{
  "model": "image classifier",
  "dataset": "single toy objects rendered from many sides on busy backdrops",
  "norm_position": "pre",
  "fused_qkv": false,
  "conv_stem": false,
  "max_grad_norm": 1.0,
  "max_steps": 11800
}
Rows from block 10 of a small image classifier, named by matrix and row number. Rows with one number belong to one neuron. Each number is 128 + 24 x the weight over its row's rms, rounded and kept within 0 to 255. All counts start at 0.
After each neuron's rows are labels from the 100 images, of 14976, where the neuron reaches its highest value: "colour at peak" is the nearest of a few named colours to the mean colour under the peak; "top examples" is what is common among them. Only what is clearly more common there than usual is listed. The data: single toy objects rendered from many sides on busy backdrops.
# fc1: MLP up (model.blocks.10.mlp.fc1.weight, 640x160), inputs 108-159
# fc2: MLP down (model.blocks.10.mlp.fc2.weight, 160x640, transposed), outputs 108-159

fc1.293 [ 80 117 139  69 142 175 116 146 172 115 118 145 113 134 139 142  96 116 132 105 128 144 129 143 106 131 139 140 141 149 128 103 130  73 151 119 115 123 111 104 134 133 178 114 129 111 126 135 100 113  91 105]
fc2.293 [103 132 130 178  92 158  73 147 139 132 168 163 107 126 117 139 158 152 120 128 147 114  94  88  76 112 144 130 132 166 108 124 126 123 101 122 117 136  72 122 100 109 159 129 111 119 102 115 128 158 109 135]
colour at peak: blue; black
top examples: blue

fc1.399 [149 122 106 191 118 118 149 114 169 133 143 177 179 141  87 133 158 136 163 123 104 130 145 155 107 138 108 110 123 119  67  95 149 136  89 141 128 145 136 157 142 125 138 140 164 147 128 111 143 137  94 114]
fc2.399 [104 173 118 108 113 117 141  94 121 122 133 116  91 127 127 132 167  96  70 144 119 144  90  85 132 126 130 118 151 138 100  85  95 103 127  93 146 107 140 123 137 108 147 114 160 129 110 134 122 139 163  97]
colour at peak: black
top examples: from below

fc1.515 [146  86 123 150 122 128 137 111  89 136 124 116 137 109 170  86 153 119 141 114  97 119 111 146 103 164 144 159 112 141 100  84 147  86 158 176 118 129 132 138  97 125 186 184 132 131 121 160  97 106 120 160]
fc2.515 [128 176 100 132 152 114  79 125 168 128 144 177 153 146 143 128 100  91 118 145 149 125 133 150 116 121 130 174 155 153 125 142  95 157 154 105 101 133 104 149 174 119 150 173 114  82 122 130 155 134 112 135]
colour at peak: blue
top examples: level; blue; grey

fc1.182 [153 124 168 110  79 146 103 141 117 142  90 109 158 115  91 122 143 171 133 156 123 138 141 129 143 101  88 124 165 115 163 161 110 163 146 125 176 129 132 144 105  97 109  96 160 108 174 147 149 109 132 133]
fc2.182 [125 135 129 120 119 118 116 153 118 108 130 128 118 163 130 101  82 118 155 133 158 117 138 158 137  57 132 153 107 137 130 123 123 125 155 134 117 137 148 153  98 149 152 116  84 105 123 129 163 153  89 168]
colour at peak: pink
top examples: from above; pink; purple

fc1.347 [ 89 149 116 110 119 151 148 160 134 153  96 166 125 103 131 144 159  69 103  89 129 124 106 117 112 115 139 155 112  75 149 132 143 113 166 119  87 116 106 157 126 134 122 135 124 120 100 107  97 145 146 115]
fc2.347 [155 108 181 185 148 160 151 151 164 161 148 151 144 151 102 142 113 127 117 116 145 156 107 127 177 105 105 131 106 135 171 111 149 147 142 148 123 179 136 119 139 121 133 134 163 151 141  88 120  93 125 132]
colour at peak: grey
top examples: white; level

fc1.382 [113 163 124 130 182 132 142 164 118 164 113 139 136 117 140 147 117  87 121 132 136 113  97 102 118 127 144 123 171  75 113  89 134  98 141  69  75 137  72  82 109 106 134 151 136 161 115 130 135 134 101 111]
fc2.382 [146 117 192 133 132 149 132 125 127 125 120 186 139 113 124 130 127 122  56 124 117 140 150 155 145 114 142 103 100 136 126 141 162 113 124 151 138 126 123 117 140 135 134 130 128 143 111  57 108 121 148 116]
colour at peak: green
top examples: teal; orange

fc1.160 [111 145 119  66 104  83 144 139 114 112  89  80 135 138 104 118 127 131 108  88 138 133 182 145 134 134 128 122 159 157 100  69 106 128 162 140 145 119 164 126 118 130 120 144 120 132 160  87  86 132 114 113]
fc2.160 [153 145 137 140 139 133 161 113 145 155 127 160 128 126 118 124 102 141 135 109 139 156  84 100 132 151  75 153  72  75  93 150 112 126 155 133 122 142 165 151 148 130 116 129 164 105 131 134 127 136 165 156]
colour at peak: green
top examples: level; teal

fc1.200 [173 129 165 139 101 127 105 117  85 123 137 148 125  97 125 120 109 146 118 163 176 157 159 153 124 123  72 133 165  97 116 151 166 129 127 143 133 120 117  90 115 123 149 139 106 132 128 116 155 135 125 157]
fc2.200 [111 104 126  90 127 142 140 179 162 105  98 100 118 117 105 123 131  94  81 102  85 105 121 110 110 157 145 145 145 114 150 183  91 165 124 133 138 116 139 127 139 140 113  93 120 113  91 147  93 143 161 156]
colour at peak: green
top examples: from above; green

fc1.475 [125 138 133 111 138  92 105 120 118 112 162  77 162 107 111 140 129 127 108 136 153 141 171 164 145 136 139 153 124 117 137 187 178 121 113 158 140 178 156 120  94 128 118 134 141  90 107 133 126 100 134 111]
fc2.475 [159 154 144  88 161 128 152 153 165 102  89 144 136 137 159 149 107  97 131 113 117 151  86 132  92 121 108 110  93 145 121 130 146 120 109 102 143  40  77 124 161 129 160 101 138 175 119 113 146 113 109 140]
colour at peak: green
top examples: from above; green

fc1.206 [134 145 120 136 108 145 112  94 136 134 142 175 114 127 109 183  73 145 141 117 121  94 155 121 137 111 118 123 167  80 147 159 155 158 146 151 138 127 159 124  98 169 106 131 119 148 143 154  98 101 112 130]
fc2.206 [131 103 159 132 120 155 114 181 143 142 108 138 113 149 115  80 121 142  92 147 133 158  84 132 156 154 162 151 130 127 152 154 125 121 161  88  86 121 140 127 127 120 160 153 176  85 136 104 132 146 136 142]
colour at peak: green
top examples: from above; teal

fc1.353 [166 101 121 124 132 150 143 105 147 150 118 138 112 145 101  92 139  93 155 162 138 131 167  93 128 119 116 130 135 171 147  63 144 151  98 121 127 157 140 136 119 105 135 131 102 119 101 153 165 131 137 101]
fc2.353 [170 111 138 115 105 135 131 154 111 120  96 133 139 134 144 119 149 135 123 139  90 143 110 151 135 131 107 113 135 164 133 101 130 132 142  91 132 130 111 135 122 137 103 121 135 108 119  96  84 142 176 138]
colour at peak: black
top examples: level; brown

fc1.70 [137 164  98 136 151 133 111 137 125 137  93 162 127 123 113 126 113 161 142 150 110 133 130  87 128 135 152 126 116 125 136 172  79 112  78 125 132 104  92 119  86 149 120  90 135 161 154 125 126 104 123 110]
fc2.70 [ 91 102 102 126 122 145 148 123 147 186 110 107  81 134 148 119  99 135 132 117 155 139 123 102 147 104 119 153 116 150  99 126 124 100 161 118 104 113 129 137 163 126  99 135 114 125 148 104 117 100 124 138]
colour at peak: black
top examples: brown; from below

fc1.13 [128 165 121  63  70 135 136 137 120 106 157 121 149 151 190 120 151 159 122 145 168 117 144 168 133 160 149 107 133  74 119 120 123 101 120 113 129 122 139 138 127 103 124 139 129 126 148 164 155 140 123 126]
fc2.13 [135 130 134 154 138 116 153 114 103 123 133 116 104 102 147 125 102 174 113 147 159  97 155 141 127 106 170 119 124 104 129 127 160 149 145 122 149 141 132 149 101 160 104 136 134 128 162  96 125 139 140 126]
colour at peak: purple
top examples: purple

fc1.244 [119 113 128  97 122 127 125 166 145 152 115 132 159 122 110 140 109 146 110 117 149 126 129 129 113 102 129 153 135 115 134 127 136  88 105 174 141  95 133 125  95 155 145 146 135 126 150 146 143 115 131 132]
fc2.244 [113 136 133 134 125 131 144 123 160 136 154 106 125 147 114 134 134 169  87 125 112 113 106 184 120 159  82 162 128 171 128 147 112 152 120 106 167 115 121 149 127 106 111 124 141 141 182  87 113 115 138 107]
colour at peak: purple
top examples: from above; purple; white

fc1.236 [136 185 148 111 110 126 126  98 148 110 160 126  96 148 131 123 111 108 121 138 155 129 137 120 110 132 133 109 129 154 141  94 100 137 105 159 117 127 112  98 160 150 124  57 128 162 152 132 100 141 178 112]
fc2.236 [130 119 117 137 101  95 104 185 128 121 101 130  95 143 133 119  83 166 125  95 186 123 173 167 111 151 153 145 151  88 115 168 105 125 130 126 132 168 112 101 128 113 135 128  79 132 113 145 122 125 187 118]
colour at peak: brown
top examples: red

fc1.315 [180  80 158 112  87 138 113  53 103 131 158 171 125 128 147 122 130 130  93 137 123 141 134  99 141  98 140 154 127 153 151 121 138  94 134 137 145  81 139 123 111 120 119 116 152 132 136 142 123 139 137  93]
fc2.315 [130 148 134 125 160  95 137  88  99 131  74  93 119 133  99 134  98 154 103 115 176 189 139 127 128 147 146 103 133 150 139 132  94 103  71  81 113  69  97 138 153 120 145  81 121 102 143 126 137 120 114 156]
colour at peak: black
top examples: purple

fc1.219 [ 87 164 121 137 124 126 134 145 116  87 107 128  99 105 109 125 182 124 137 131 114 127 120 142 144 113 141 125 147 114 131 131 126  96 140 121 140  91  95 102 101  91 113 116  94 113 116 144 107 147 165 162]
fc2.219 [128 109 114 127 110 135 130 167  93 134 121  98 148 135  99 132 108 128 112 104 126 108  96 145 163  98 105 122  83 106  99 113 178 139  70 149 123 132 124 158 145 147 137 151 153 159 121 132 185 142 158 102]
colour at peak: grey
top examples: white

fc1.289 [107 129 112 116 117 156 118 118 132 153 124 167 113 141 147  86 150 119 147 139 161 136 107 131  99 121 110 104 151 115 125 127 141  94 148 112 158 143 143 151 127 116 156 138 134 135 144 123 120 128  70 182]
fc2.289 [123 152 132 169 128 119 125 117 136  97 203 165 134 125 127 114  76  62 130 110 123 166 141 131 102 166 109 129 123 120 151 113 129 149 111 149  80 148 137 149 128 134 118 109 128 106 144 119 139 149 139 107]
colour at peak: brown
top examples: red

fc1.63 [127 130 103  93 112  66 118 103 128 104 119 119 150 173  91 180 139 111 128 121 122 134  97 157  89 153 160  88 107 129 165 148 100 150 121 171 120 131 130 114  92  98 165 147 134  97 125 147  85 151 118 108]
fc2.63 [138 115 128 129 141 172  82 136 140 135 130 129 141 112  90  81 112 178 134 118 105 126 120 129 137 121 163 175 116 120  85 129 155  99 121 119 100 167 107 168 146 140  86 125 127  92 123 128 140  84 157 133]
colour at peak: black
top examples: from below; ice cream; flower

fc1.110 [129 108 135  93 119 139  88 153 112 182 110 145 171 123 106 134  89 162  96 110 174 110 144 107 132 106 108 115 137 119  77 152 134 108 106 125  77  71 161 161 150 116 210 138 141 123 126 110 131 120 124 163]
fc2.110 [110 148  91 101 117 116 142 125 131 120 134 109 118 168 108  80  91 118 148 127 123 112 100 117  99 138 153  53 144  90 163 108 178 141 134 135 125 106 127  88 109  73 108  84 144 142 130 124 153 164 131 139]
colour at peak: red
top examples: red

fc1.64 [130 152 118 123 146 142 153 149  97 119 103 108 133 101 141 132 126 127 135 142 102  95 167 113 161 124 108  98 137 134 107  47 104 105 134 103 104 136 116 109  87 103  83 138 143 114 133 116 167 115  77  72]
fc2.64 [135 134 153 133 149  75 155 119  82 102 110 175 129 110 169 155 150  97 114 105 129 135 125 156 183 141 105 137 130  76 133 103 128 136 119 145 111 160 135 135 151 115 138 184 108 116 118 134 101 141 100 152]
colour at peak: green
top examples: teal; level

fc1.104 [150 178  81 130 115  91 139 141  98 116 101 175 119 122 122 125 143 141 179 165 149 119 112 177 138 158 114 124  97 159 135 116 111 112 157 120 122 126 145 141 159 143 162  54 131 158 119 138 108 132 123 162]
fc2.104 [ 89 101 127 124  89 150 160 138 107 147  96 135 137 129 113 116 193 146 120  84 145 174 160 128  66 107 125 119 115 146 143 139 116 127 112 113 168 120  99 113 133 124  98  92 120 104 113 113 171 135  93  96]
colour at peak: black
top examples: level; black; pink

fc1.589 [127 124 146 104 121 112 116 119 144 130 132 101 111 109 132  68 138  98 126  94 138 109 151 172 144 148 174  92 139 111 137 179 110 142 149 118 111 113 128 133 107 116 154 148 127 161 100 127 141 164 123 115]
fc2.589 [108 146  88  75 109 139 143  92 107 163 125 144 131 149 118 152 124 160  95 132 117 103 194 128 197 144 162 131 140 162 141 117 122 131 134 136 118 147 128 110 121 119 133 130  89 135 118 132 120 122 153 130]
colour at peak: green; black
top examples: teal

fc1.196 [139 124 120 109 103 116 104 100 107 117 133  89 171  89 127  95 132  98 137  97 125 150 146  98 151  88 141 114 111 137 121 168 116 133 106 173 105 115 124 132 146 138 125 100  78 124  88 133 144 127 173 110]
fc2.196 [173 113 146 120 137 143 118 114 111 150 125 151 119  93 106 167 136 128 103 111 110 114 200 159 165 128  90 119 186 107 105 148 129 124 135 177 113 113 110 136 150 107 158 172 107 137 140 161 125  91 122 112]
colour at peak: green
top examples: green

fc1.390 [113 113 136 108  99 135 177 113 148 161 118 117 155 100  82 130 113 152 127 126 114 141 126 133 116 127 143 152 101  98 151 127 143  68 115 130  94 123 142 137 169 185 109 168 146 152 109 116 101 157  96 154]
fc2.390 [163 160 100 137 124 126 115 110 134 127 145 155 153 144 150 144 154  90 147 136 156 123 149  96 142 145 176 138 163 158 176 115 132 145 145 111 159  90 132 104 125 132 140 118 180 129 137 158 126 102 138 175]
colour at peak: black
top examples: level; brown

fc1.203 [143 173 113 160 173 137 170 158 144 144  79 145 130 110 122 120 175 108 167 116 147 100 152  91 114 120  66 148 142 144 129  94 125 112 131 118 115 114 114 122 126  95 124 117 139  88 111 184 122 193 101 115]
fc2.203 [ 94 164 117  93 137 135 173 164 151 162 116 108 110 109 108 137 117 148 126 116 136 112  99 138 188 156 171 150 173 132 157 101 157  63 132 141 143 107 147 136 115 147 114 147 183 107  90 145 133 140 134 129]
colour at peak: brown
top examples: from above; brown

fc1.497 [159 138 110 161  95 122 130 128 119 168 125 182 159  98  89 101  90 160 146 159 119 142 130 124 135 128 121 104 117 132 120 118 131 115 130 185 143 158 139 134 125 138 102 120 131 138 126 125 141  88 103 129]
fc2.497 [130 127 129 123 119 122 135 108 142 119 113 120 103 121 152 108 172 168 128 122 158 103 138 138 108 109 135 107 125 169 170 116 161 144 155 100  92 161 125 108 137 143 110 126 113 104 145 122 179 140 131  96]
colour at peak: black
top examples: black; from above

fc1.170 [115 103 139 100 118  40 147 137 133 119 114 135 141 154 106 100 177 123 132 144 171 141 145 113 133 159 124  94 137  98 178 124 164 125 113 113  74 127  97 135 127 143 131 191 146 112 114 156 169 104 119  96]
fc2.170 [ 85 118 114 123 108 142 121 110 106 157 150 133 144  73 152 114 163 150 156 157  86 143 112  93 166 147 121 138 131 127 138  92 159 123 162 130 135 150 140 104 171 125 101  90  91 146 138 133 160  90 127 138]
colour at peak: yellow
top examples: from above; yellow

fc1.191 [118  62 127 127 146 131 135 139  86 165 134 112 156 145 177  99 130 119 168 120 139 176 141 125 158 108 127 147 130  83  97 129 145 125 106 151  90 128 133 155 126  99  93 159 149 134 123 135 124 140  45 133]
fc2.191 [161 145  92 127 152 118 131 113 130 113 102 125 109 142 163 154 118 119 140 132 109 123 137 110 104 104 146 102 147 123 178 136 140 155 135 117  94 125 130 117 152  76 190 116  98 180 155 131 160 131 120 122]
colour at peak: green
top examples: teal; level

fc1.208 [129 100 145 133 137 133 159 134 112 160  91 182 131 102 117  99 134  94 124 135 133 114 100 106 132  77 128 153 160 145 176 116 115 140 148 170 128 145 110 142 106 108 151 118 145  74 119 129 105 121 142 151]
fc2.208 [153 117 103 105 123 121 140 113 136  99 164 106  99  77 133 117 106 114 137 161  83 103 125 121 141 168 128 118 180 126  61 148 125 113 101 143  91 104 147 148 119 137 127 159 116 122 122 120 148 130 155 115]
colour at peak: brown
top examples: pink

fc1.217 [130 133 133 118 165 115 106 153 169 174 137 131  83 133 149 104 112 118 153  91 141 144 112 162  90 117  69  65 104 151  86 135  90  94 124 134  97 113 126 126 121  84 115 145 145 136 100 127 130 103 120 142]
fc2.217 [141 135 155 115 132 117  74 115 180 134 139 150 151 139 143 161 128 133 140  70 112 160 147 149 149 127 135 164 136 116 172 144 163 158 159 104 113  95 136 109 143 123 127 146  95 146 131 139  97 106 141  93]
colour at peak: blue; black
top examples: blue; from above

fc1.432 [177 113 128 138 145 132  99 155 109  98 179 119 176 109 148 189 135 144 133 142 141 147 115 104  89  88 137 115 121 101  78 109 150 126 134 164 133 105 149 206 127 138  96  96 126 117 147 109 173 129 125 160]
fc2.432 [111 140 128 117 171 168 143 143 161 172 155 136 116 139 137  94 158  89 130  75 146 147 101 135 115 178 117 132  79 125 101  76 131 124 117 128 137 109 112 123 115 129 114  74 151 163  75 113 123  81 163 150]
colour at peak: blue
top examples: blue; from below

fc1.158 [128 110 156  97  77  88  77 131 166  75 105 154 140 104 130 166 124 151 131 131 155 134 147 128 141 129 117 114 156 140 127 122 164 139 118 146 145 175 122 111 116 171 124 130 117 105 132 133 126  93 136 151]
fc2.158 [175 145 156 114 169 157 151 133 137 125 160 163 146 143 112 129  89  95 136 132 115 107 139 159 122 161  97 119 123 150  60 131 126 155 129 146 137 149 117 151 165  94 140  74 128 139 160 155 159 145 182 110]
colour at peak: blue
top examples: blue; from above